Weights of a small contrastive image-text model: encoder widths [32, 56, 96], trained on rendered landscapes of hills, water and sky.
Rows from block 3 of the image encoder of a small contrastive image-text model, named by matrix and row number. Rows with one number belong to one channel. Each number is 500 + 40 x the weight over its row's rms, rounded and kept within 0 to 999. All counts start at 0. Numbers have three digits each.
After each channel's rows are labels from the 100 images, of 14976, where the channel reaches its highest value: "peak on" is the class under the peak; "responds to" is what is common among them. Only what is clearly more common there than usual is listed. The data: rendered landscapes of hills, water and sky.
# convs0: expand pointwise conv (encoder.blocks.3.convs.0.weight, 224x56x1x1), inputs 0-55
# convs1: depthwise 5x5 conv (encoder.blocks.3.convs.1.weight, 224x1x5x5, trained with AdamW), a 5x5 kernel
# convs2: project pointwise conv (encoder.blocks.3.convs.2.weight, 56x224x1x1, transposed), outputs 0-55

convs0.71:520451499531486419508454508561486474503455478504462435420539519562517473540521553430494510531491503496436519552531468511548475518513560527527452431471465432506447473431
convs1.71:517493452463539515482453510562452466513588472446532562491417495481487484492
convs2.71:509470477561461432570539471495542532532525549467454551560507471509547506536545464481523492535491489572573473549435483554509487515534522485409555460556506513493467543543
peak on: steep ground
responds to: purple alien crags

convs0.175:538474435493526531475496449513560513478449559473470495501458519590520563497536532513502523541583443574489507491464501515468452583473492553448493540556557480508473472448
convs1.175:487519527517496432520561515425515517527501482586501439429500482461467467454
convs2.175:473496525584480485530486454493505481502438518551536503517536520526464468479453462489503498517531575502500471457471553529460487575521485568472494619449439536424478549536
peak on: water
responds to: water; desert dunes; terraced slopes

convs0.155:567434499490544461497429511489492512453576479484438537474491484538447541436532550530523421552512531544525507482521496557456501485449526541545493451418550511460503551499
convs1.155:490466463458472515471452464517489461450459482449453429446444452470453469460
convs2.155:518594479422504504537470498447549556515497484546483493416480527513587499545530485489459491442493449518481415531522518503419486518489509554538529479568517528503502561537
peak on: gentle ground
responds to: red mesas

convs0.48:503473507433532534463554462496502471479488439471499433501574468506540556492446500471567467519433486508453556471541548509492506513412526545491488572524447522558430470473
convs1.48:506505529505487571569552529539542455469498531535533527526547544520548568555
convs2.48:592534435482557535502479469458510545489466546439482510457463499511545496494387587495502457448446473542551479478497510518499466543531477532476445511549474462482437510522
peak on: steep ground; snow
responds to: snowy peaks

convs0.164:571518519469508541549515494542560527480499482495556569502474470474466548521593524528511551484528496563517514547496576452599572469491556476518443539470547505508483510470
convs1.164:443467445463457454456448449443521549562538512497530558540544486493518506505
convs2.164:502527509483562510488485467531444563558492507429486468562486544537497488461538453593482514535457442529513465475528510446517405431487534459452474527568520480522511541455
peak on: gentle ground
responds to: noon; terraced slopes; desert dunes

convs0.192:483463464544539445553485478565467475499443440541484520485496514446448579432535494474463521448496493395513426526572483527504516465513541460552491516540520492561490505473
convs1.192:495481489492494544512521520534481485484490480385484496486367485498486491456
convs2.192:607472475520464534437496474547460474489491517468499468493480488520567519450498429542498459510446433501479509545534490442431501507557463489499538511598449547459542489538
peak on: gentle ground; water
responds to: fog

convs0.134:519458516490533499486490467450519463497565465470514526537541514470468521546516479464597499472486520501536543478441488496382549446454516536550480525541513431530502567583
convs1.134:463464466538572524549518446434504522509473476456442489547576512502467457475
convs2.134:503481447522434484559486474542498471520469476593532486461504536574498474459458474486501512493537431478491591565478430563505556434470506537458504471460456532481498553493
peak on: steep ground
responds to: purple alien crags; night

convs0.33:584540502390416530541541500557477515447464452497471471453455500498499547493474499535446525540490471437431524511464534526554531518447515496513456543522520469473545548515
convs1.33:464487481482443488540595556488536519537532548489460441473517461457451467469
convs2.33:530522462446522493422445554517468535543494515470491536545423497459495516474562460446456493514518508491484515457505532508532576520513467500498520450529460581371528526523
peak on: water
responds to: purple alien crags; sun or moon in view

convs0.81:493470512519537530495495445495528413465464434512559529411506452563552506500513495547515517559462485518472556549503571561504451572528571499531531525501444506518539464516
convs1.81:537543552539529554560562554519478459465455484463463444455477471472472469477
convs2.81:451499508482503459511475480413485478565474510461443474561524496432528461494436491477451496589443476536524540479554506512557424478539521549489507514474502449578480466446
peak on: water
responds to: water; red mesas

convs0.72:529542515526517476513498354543502456470500564518506536499503530444539517491559506440595507501454511562513449477496507587519508429458502466506498503560488513524514503535
convs1.72:500505513528511444424416429436452464477474499485525557533507533522540512521
convs2.72:639461519424499476518507520510585542488558433472439459518500530454502545438539462502551511490494532509510509427488496513462504509473494514468443486456473496490567462517
peak on: steep ground
responds to: purple alien crags

convs0.12:459422454501480508483543473513481481464547548456464493527409550439495453475478547486527464481526549503491549507542501535526590564479438568531497527513475479438550533547
convs1.12:493504443490504483500525504481418519614477418479503505485486527490430506539
convs2.12:482538536491528439499518508423450546566471523502515509501536567551525507558549486539465524546472497527547490491462449440452500516534424476516518433455473515411567484455
peak on: steep ground
responds to: night; red mesas; sun or moon in view

convs0.55:422519494540524470504573570563501440515517530453487525512474460518520497484530523524436496399485477464507535498472442412464451508535487521462530546538536577531510556500
convs1.55:472455498534517566564476417442434444483536572531497488492518516521505495505
convs2.55:544555533516509499528568449506471457524478550535498475524448550457478531530484538584536466491471516512519545501562543502559523526430462424517552535469516450426476495578
peak on: sky
responds to: high relief; red mesas

convs0.216:468563490505468537508534491561497492528439498498420463498448558522476435524498489471539499476528564535553467459413532420447515609537500480508529496545454484514526484498
convs1.216:483533562528467445524590521441476544579541476502474480501504513470452484540
convs2.216:503545520473468512503428494577543517458527426475554515495436457523509463453477446483456476450547467520422539483486561510479510578568534525514502570543483507474434516477
peak on: gentle ground
responds to: terraced slopes; water

convs0.126:443483469501469538485545480475471458507451492482470489425521536482502497529454500503462395456462541486541494515502513564443510542575437423533458554539477582505503445482
convs1.126:499508515499501524549557536507528527510516526468477436447451434447442437434
convs2.126:535597455425470510491487508552520586544546527520477505495508531459552492505494437571541499495432572516518497548528445513494448535495490551520529489558525516425475449499
peak on: water
responds to: water; night

convs0.27:521509503521546476513458549457446540579609532540477466448527525467482463527571504564528480455551537496500496475471451519499520499528527539504520509546631510513472486491
convs1.27:470479493511528492459444458491492446419435493496450413431490476477487498471
convs2.27:457521570491532449529474453510573499465525546532535494599471519475533498509556489478589465522522442440564578504576516566539470499506449499500459524510483491494488473514
peak on: gentle ground
responds to: water; green hills

convs0.158:388487481437554520515502451513534548571513488497442569496501415490480490449555434546492539514461490513528520497409483470512508491457550476491540478451505453544494470516
convs1.158:505530558491492539553461429496583501464450473576465471460464510467489497464
convs2.158:542466552567515535465528430532474504524461465507473491488459567520543463533490491461506559504488501479566554554520502506432610537531521445439550485491467572513533534491
peak on: steep ground
responds to: terraced slopes

convs0.190:505542454484588586525457429489549486445471551478490497441511432535494483481490503495515542530472506479488543462539554467536553521475442452516461547524470461488529400474
convs1.190:525552551559535492493483487461510479455455495475498441436479538485422422493
convs2.190:473405533570548555461486502488499459532538561559440464534490504464523551509509530531552528535440495531532482526543590490488441587520454516496490523473507492479432499471
peak on: water
responds to: water; red mesas

convs0.201:502484481508450442522448528505446522534492537471545408494525512508534561494520535403488484482506441473536445514503568532426533503443488513502552444544584443469511487487
convs1.201:444455464513502486480516559516560570539550542536478430451515518467446473511
convs2.201:526497495511464407506442465474467521501445465487508476496542409538503474493587473467514523495523506501490514484452490551427403546558428490506553490508544472451506457556
peak on: steep ground
responds to: purple alien crags

convs0.38:547522563541484527529457490481458521503561517478459499417563503506525522499566492469482472452492561510549468488500545530486567495521536519521458512565635560477481500537
convs1.38:510508511515534490466441452511495432437425503465449472459493444449479461446
convs2.38:481576485487537480538405480456530501519490530507445523615464522498565611510514508491544486531543455443545561490519547487539481511477514459481527475478505453522541475487
peak on: gentle ground; water
responds to: water; night

convs0.159:450517491498565520503454561592548507592566483508556492450515453522403491488522509481481527551443516469506467493562517507446499503479432491491524468460526504545450451522
convs1.159:509499481490503436484479492462466559586578472459505507516480448449447452462
convs2.159:499452527493547514431524516494564557500459544529509538431519546530517515524534484537410464494510505513528507521566543593450509462482560543453540491489439488553482576475
peak on: gentle ground
responds to: red mesas; terraced slopes

convs0.14:444520502579501514552508386461469515527475592477471477416507534500494501535437487501434487472480536488504526493477468488523519554543533527565448528440526454471531520450
convs1.14:488515494507491463531571536469443528613531420466466520523471527508474493487
convs2.14:486601462473560477433477486495487467505470489487454447523524534445490569497581491464482441458504567501439478506514444512486478525458488505468485476593558511489452520433
peak on: water
responds to: water; dark volcanic rock

convs0.176:475486505520527481425444506497475523564463428581474521426491452434470529478535501561510499581517513512481432453495428463493531517490420482493500480500486489502596490521
convs1.176:465494496480453480525502510438446482571520428468492565507431485531552539459
convs2.176:482491471495474488406429490514534484448529574525484552527549485519501513513471513592497461514398487547544458516526486498529543457481555448564571485476534455458465499501
peak on: steep ground
responds to: dark volcanic rock; purple alien crags

convs0.219:488490480462443470460473562469553511492467558533510500485479565528471455487520463466501636537543524581478543509501532482534528525528547465573527519528518557560509542485
convs1.219:523547561541516536534537518530452442439456475457443424460465490481488486498
convs2.219:507494504558536492527519456460391507538537469476540518450501485533536481516505443475553453446444445518524514487511487538465488475534455530471444530395606476481501474520
peak on: water
responds to: water; desert dunes

convs0.96:565451488467485516468531483548529512489424429587550499499462527455480421515501523475553492454522536554526528493488498502471539471528536545475508520591578454529442459477
convs1.96:501538499496507482492502454474442523567520444411487551508420479482447471456
convs2.96:531505515458481501474576461511541479507455496539577505478469555493471509454428399528479508515543531535622511460477559493489510494475556548525550495457538468483449483519
peak on: water
responds to: water

convs0.169:497551550583526506484475486522570583456439484501449524466467491546504473500517479516576513543436464476485426486485501539448521531513564510558475519503562554484511423469
convs1.169:514552602558511532526542554536489471475469483472463460459465461457469465480
convs2.169:482527497456493504476410492514456395538508534442452521488585522414579519539474511549437506531476478502509571532448514506561523501498442535489498519547527503475468513503
peak on: water
responds to: water; terraced slopes

convs0.101:464476483595562506463429525527522446561475559440516487472470550493388531487512467529483516506525477469451526464465464471535476413467528488480486498503479449427511492520
convs1.101:426434418457454449472464457456503547540522491491528543519498502523546529506
convs2.101:519524444474522510547469486444532537463476516458558506498538476445527473515471569526412478534533543495497540536506566500542463516468496446493482530465462497392477446405
peak on: water
responds to: night; sun or moon in view

convs0.213:480481494512590455481488508494430490528473464509465588442546448552530482507520477549499578595522494538507477470523524447513513475448512494449502494407515478542493542559
convs1.213:494545562542524516491462467487516461430474505497443449479474440435471445448
convs2.213:494442498527452586469509565491512455546523527539469448472485511517483487571457566537510486438529495531436467494448509477462486502512587500571527541419517452516523561486
peak on: steep ground; water
responds to: sunset; dark volcanic rock; purple alien crags

convs0.23:482457502456538587472501439477471424581524470461468474547528453529472491526551465502485450456497438529435481520447473478569434488521458473467475497528451539535559512507
convs1.23:476502490493512433463492531548413444508558574436450503539539501487481504502
convs2.23:484473497547503512508495532486576511499534456526456516453512489497481436503450438591609473445498589543522530459474513537492480457514568520458534536484433490525521544468
peak on: water
responds to: water; night; red mesas

convs0.4:522539522439481398510524498456409478542552448579497502515481487536569500529494524474449477519531543402453431508507525435511531533477482497444507490505532462528483492466
convs1.4:463525444488462503496450507523588465457482581556472462469539488482443522520
convs2.4:505501482536487458538528530519448493485498472465588446495549550487494512504452501416499539553574539539444503547441493445500509514561472531515544440561511477429449498437
peak on: steep ground
responds to: purple alien crags

convs0.188:534448438463465474492498526504449532475472475508531485465523527533426545473434436421442547538476477469477471525467561439433520499463527474564529525432464503546462476459
convs1.188:499466477496512458546624513452482539605496468470496484470487494510501499489
convs2.188:502438494479489495414476583519500546499544422460468489474522522485467589523462475486482481408515492494461511395468468468561504518521553443522493502505532525455464524539
peak on: water; snow
responds to: water; night; snowy peaks

convs0.218:446505510493499469495456503492518475505488455489521546537447556521510465472480525608499454592505523571477503508464518567535574480456493505499552431491467489392524461480
convs1.218:502509521520517506494501511508468438446453472438432434440460483451438444489
convs2.218:531493539505549550627532534495531579494504500490498494498466561529523468466543452474527506467543530534514501530530565562419440528483455527502488517517589553473490504467
peak on: water
responds to: red mesas

convs0.212:532460433442476549510495496469500537430488539455527551443520532551503478468590393503505495542506507478403427531484453511494514532455523475516503464515516449498499446479
convs1.212:512522529522519546518523523559429458460458427532527530537524458450450455457
convs2.212:479512517474497507530494580556476511552538481521513488545482556566451419516553483442518524517535517482492512427547522562535472540508497509517443519569510411536535562564
peak on: gentle ground
responds to: water; desert dunes

convs0.85:526462496537455496610498484523496582521434496475521550477495443459547492512487501518501498559544481484536574466434513505526510449459438480451412490528442430489518491494
convs1.85:520536555550538500497493482493536538532522534433434449448467461475449446450
convs2.85:532536571485482511450446563457510522510446503538509502453522476511468493597474560597477558454500525520521460409561508478465515553488498492550518507499515457539562479528
peak on: steep ground
responds to: dark volcanic rock

convs0.18:451476551543452495487511488484485500484538516513581537515450557501440485523559474466459490465485509519455485525480450512539580539543517497513587519536471483451495624560
convs1.18:504509524510504508514520520497459484486483468517591621561539474481478450451
convs2.18:444511570454451510498456551495501513482512541546483504382517538469563523546516493482420470449499488524469580465522511538462506551556476518541484490465519475519476418452
peak on: gentle ground
responds to: red mesas

convs0.75:520428475488502511553466540534523549546519518542466536475500591498464468507541522478528528474620438546506408505544442458482454501531512444459526469533499507553495516496
convs1.75:461473445481474408449441450432499509515525525527551565539513498511524518499
convs2.75:424521533458478505490456485521499534495510530452504539530539531487516468585443491491437433474467503552537569468495462541435448482522536558450509495523480551522562429432
peak on: water
responds to: water; night

convs0.189:544441427572431459558499534542478443484456529491565547576481516477477517479453544479526512480487503493494547576530488522423569494516499555540485471516545468503476463544
convs1.189:485530505503510501486441475512478504526513460442520621564420475466481500479
convs2.189:555495510466553491511493525556467511563524563533538511595493460501530555501501433444426559475485487568530527496461547581503498518534470509521504511449497539556530424485
peak on: steep ground
responds to: purple alien crags

convs0.147:470448481455533504597464499528437495544493499518485509512558496431438493560538503475514459489557424485457539455441467494545489516532469472443491452557405538479486509486
convs1.147:437436420435446486485463482491510554556525500499546575537485506512509503495
convs2.147:514500512513465530489445520425520505449434596510527503522534505525476544522452497568505435532474593557450556487513532468465479463521403496473479484499506561509492496436
peak on: water
responds to: night; water

convs0.215:494422551435493478452550470396495473519432538497495612501504545496524478465481445467494514499534519529511485475507476455535451493538472514543511437586486496443516541491
convs1.215:497498518491474508527527524521525440389448561502444438448488533481512503454
convs2.215:481481510447461512503453528470522457570496549492492524543542524570504490500570515476525477518496525520521549466462543553504573554562423459485495469448447470542505598438
peak on: gentle ground; steep ground
responds to: dark volcanic rock; red mesas

convs0.21:555476564581494519540525442530502509513546539524514564404529490466525558473514514531474554586493524568526570545493526517482513497496511552537476470496524582544462528507
convs1.21:475531596530450500545586565503474467451486483482462456461510495477471483521
convs2.21:494530501505513551587493474488490457514472442426563512458487461470380515470470534513521500526476527434471520525465402467527541479482489483492558498460525561509556475544
peak on: water
responds to: water

convs0.166:587523503511497496553550518534495518481525517524485562431455498469493443448602524476451493480412488510515506455510504508456553544428453468520419488455555463516524497487
convs1.166:512528528513510528567578548530503456441471543459446430446466486509493467484
convs2.166:465521462486493552481495469556484468546478473531514500560507516423495493568469499490532480518546462516520465397463401509580499508522543480499553455509525552522604488515
peak on: water
responds to: water; overcast; dark volcanic rock

convs0.165:491486419509545570532477494532513487509391474551555489462513445537498502531479470442600508438466490490476480516503567500468552502509500537537518481461515512522450414452
convs1.165:552546572555553533534516519542456429440443463508497489490495510535535534515
convs2.165:491517479538542494476509469510540501501572508568445504517545503498513416536461592508549435490467486558507537490484552537521502569590476512538433487528460579457520519504
peak on: steep ground
responds to: night; purple alien crags

convs0.108:494438479523526487519486484474509517487498440491452526490537566474507539452429526601545514567533490507488540520491498521574539471480496461555474450480439480436531488613
convs1.108:506488484476494481463447451488455453457453465469455448461462467470436431446
convs2.108:474555483469506493590546522498537574526472510536523545465413546469553523547571459526516514491569506517455501513515546572448471548577453512488457521520480534504446496509
peak on: steep ground
responds to: night; sun or moon in view

convs0.86:428486481515499564510497480419536546475534499475543418519506537483485554572486445486470515426475549488405484529508483451493477484545537509413461467519469556509512488452
convs1.86:532502482486533541540541559590546552521540582512499490484501537513506532562
convs2.86:521530552552485496431497487526458554481502492531507533487526529493589528442512491482492541544463569552489515523523507468494541579530438493552478493515556410433416491465
peak on: water
responds to: water; night; red mesas

convs0.40:465553485521509505498480564544482474521576471451571508496488563482531514511474472533525564485473462522484525512474595501495604454519530470511552566481493548577460457456
convs1.40:486467461465473493490494507492441508570520441470575591500432491533531524479
convs2.40:512457439457441509482507501474591544503457502493563482593517524542527475457502468585525502537456513568460497478427499482490468522526544474455525553496495471550457430460
peak on: gentle ground
responds to: terraced slopes; sunset

convs0.11:495463482565505526460512506407424468484481549551499467477497502493474554608549476486469466526504463448519549464520539516514481516551474485466439479601478519521430531510
convs1.11:436472455455437515540551530508568542533509526533514512484495473459443447444
convs2.11:499587488459495495492488504497534540521488544457493539498473489480448520465461483531543423528444516577560494512538456615522537554513470486571467553482507551461462489441
peak on: water
responds to: night; water; dark volcanic rock

convs0.196:519503514545475545452509480500477488463420524532472490396437493506478468450428518491468450478534532425496539524510499489548418544479496479576411533522507474464542470513
convs1.196:442476498476456417448445450420440476484480442492482484465463513492509500515
convs2.196:466539508504514539538470430523493519546510525510534508407513485500501426538489582540579470464567497470566553599519478475526526537442506498515471492529494506532488420480
peak on: water; steep ground
responds to: water

convs0.59:468553428578522510436465552487414499487440468452522511557536485464453534477548541487529528558469454443555493529503464445478524497558461545525478493451566481496495501528
convs1.59:507519526528485422458460471464501561556523494425471472488436517549551543512
convs2.59:432487497505511507496474516528468496472476490486507569516499509438509495452476564514484459483444551447568464449536564469430528513544471533573443477503570561540430454550
peak on: gentle ground
responds to: overcast; snowy peaks

convs0.200:513540529502519463495569492536516500501454512552491554543591503496484551526542450542479522524434493431441478515554550547503487501488463531517431487393465501487510415518
convs1.200:470466457477456515511536527527487585468592498485507570519521438467469489461
convs2.200:480476535411482502470522503471503563525455469489524552472426506568579532473453528465474552544434478459512514551555486528491515517466416507572473470434472458527497500522
peak on: steep ground
responds to: red mesas

convs0.63:515485465555473450460460459485500557488463493371435489471507381508514513449470497483493492541509491478461500501515531469505519484528512472446417455534453451534498562482
convs1.63:479490492483468454477482471453475527537526479424460447444419449471443476466
convs2.63:455455526518477439504440523483500551475616474407463477531478475491435537527491497468449499530467522502536547487519550432588507494512489484488432551521426490492508518498
peak on: steep ground
responds to: snowy peaks

convs0.138:510533542490513500471458459535456500460529496459477453494430411459464455513510544563447470515422477543543530468409522499457529524505516560489492504467515531567449521423
convs1.138:468463478470456494494498504527468571576486431453538570512458504463443479537
convs2.138:495499474471479497481471516530450397505507436507518522558395520488450453520505488535500507487448496457532489504454537573469553490415500520460474491448472451536420472447
peak on: gentle ground
responds to: water; terraced slopes; green hills

convs0.161:487417472537514501498491551554525504507534486439574510512522573432497486390545548513515403486522503527507492557483530493498532468544505468518558449471432476477483460525
convs1.161:541551585557553516495507530570487487475495502482455446473501531469436445484
convs2.161:456545537542537514557586547523473533485489543474552503497541517529486426464499527428525480455418546528525534493493534498432526449515490490443530489575530457456471463442
peak on: gentle ground; steep ground
responds to: red mesas

convs0.45:542497492507555559506546533469470522508417522506541491530363520527464493438481569478512482621530500506505462488550471482497448526539501487496513549533525493476464456518
convs1.45:506538549527510460486514504480490505510503493412422438441420532516535539530
convs2.45:475461467482534489489488446563436466407465525458526534474472438487520509444514442473477551532443507535499562519484569447509519548557549504500573578487522512451522482491
peak on: water
responds to: night; red mesas

convs0.214:447468536424534521482516515460437485559520569558457454537485483550425545562486451478456483449493494541476479577472493538498484520478458459500504429538468579503528524501
convs1.214:545538538571581555539529590576535521483510521517508506510521507500500513527
convs2.214:539466528572509522495491466519470538450578504531510546441523554461514522501525498456504504552467555526468522514597492492529435500533453463469430432522519491537566531420
peak on: water
responds to: night; water; red mesas

convs0.90:603478490504520500540501527517495489583540531513502526465476545531545495491556440425539488456480516431506508473514510558487479571490566500540530427458513491424556442504
convs1.90:464517520499467432514556535423467499548577518495460470506483464472451465439
convs2.90:517549485511452574583518464463513458484465399489540471509496520510499461538477541543509547461479490464523412508493472483454498483472529549498475405510562491527550554439
peak on: steep ground
responds to: purple alien crags; overcast

convs0.9:491517506502477433502448513462519511508589460489545488516510476421505522427444454442538457443504447496466551481489510553479463425529460493546508482507409486465473530574
convs1.9:499500486492502495493479482485441497545521449449565625536427482483488514507
convs2.9:495499482526435509543511545545595509507476524591459562494580483496511492455481497486519526566565452444473515504483520494506462521443463444432463494439515500510417481469
peak on: sky
responds to: night; sun or moon in view

convs0.37:475550460489536511517490494470585472486456515460472479514538467506485512503479534482435506487556409550437469458485433499575456539458462478531458526528562550460555510422
convs1.37:503510544502491529512517527545526440414431498487444419439453492474495489473
convs2.37:537459564516519498472546498554482502520478489573468510600532534491521464429480468421569476503496547516512465458475445447475511496415496508414537500499483484477485475427
peak on: water
responds to: water

convs0.29:496525496462504567486428485484523468446481533516474461495512490496493489485477456536532512555472467428559569507477502536485544511463549576495552489500436457643480515465
convs1.29:481503517518511471469467476476445450470473449433473473473431451461465462415
convs2.29:485534520550459500451551477522525448527520460537470517489528543515520481466426458509498447566597481457515522495517514437520494492508556549610589478493493490486568517531
peak on: water
responds to: water; terraced slopes; green hills

convs0.93:536495476503493486525542476501524542583476528497534555490489496520435463496460525463497578535530496507485539417482518489491486479504575544562446562433539402487491572452
convs1.93:525525524520511466485496484486399419437428427524486494508539526503513512535
convs2.93:467486457477456526466431473531515582504481493512545512430498477473461502513539558521474458519415475538549590542508426537469502540495563505470505593544494514518497520548
peak on: water
responds to: desert dunes; night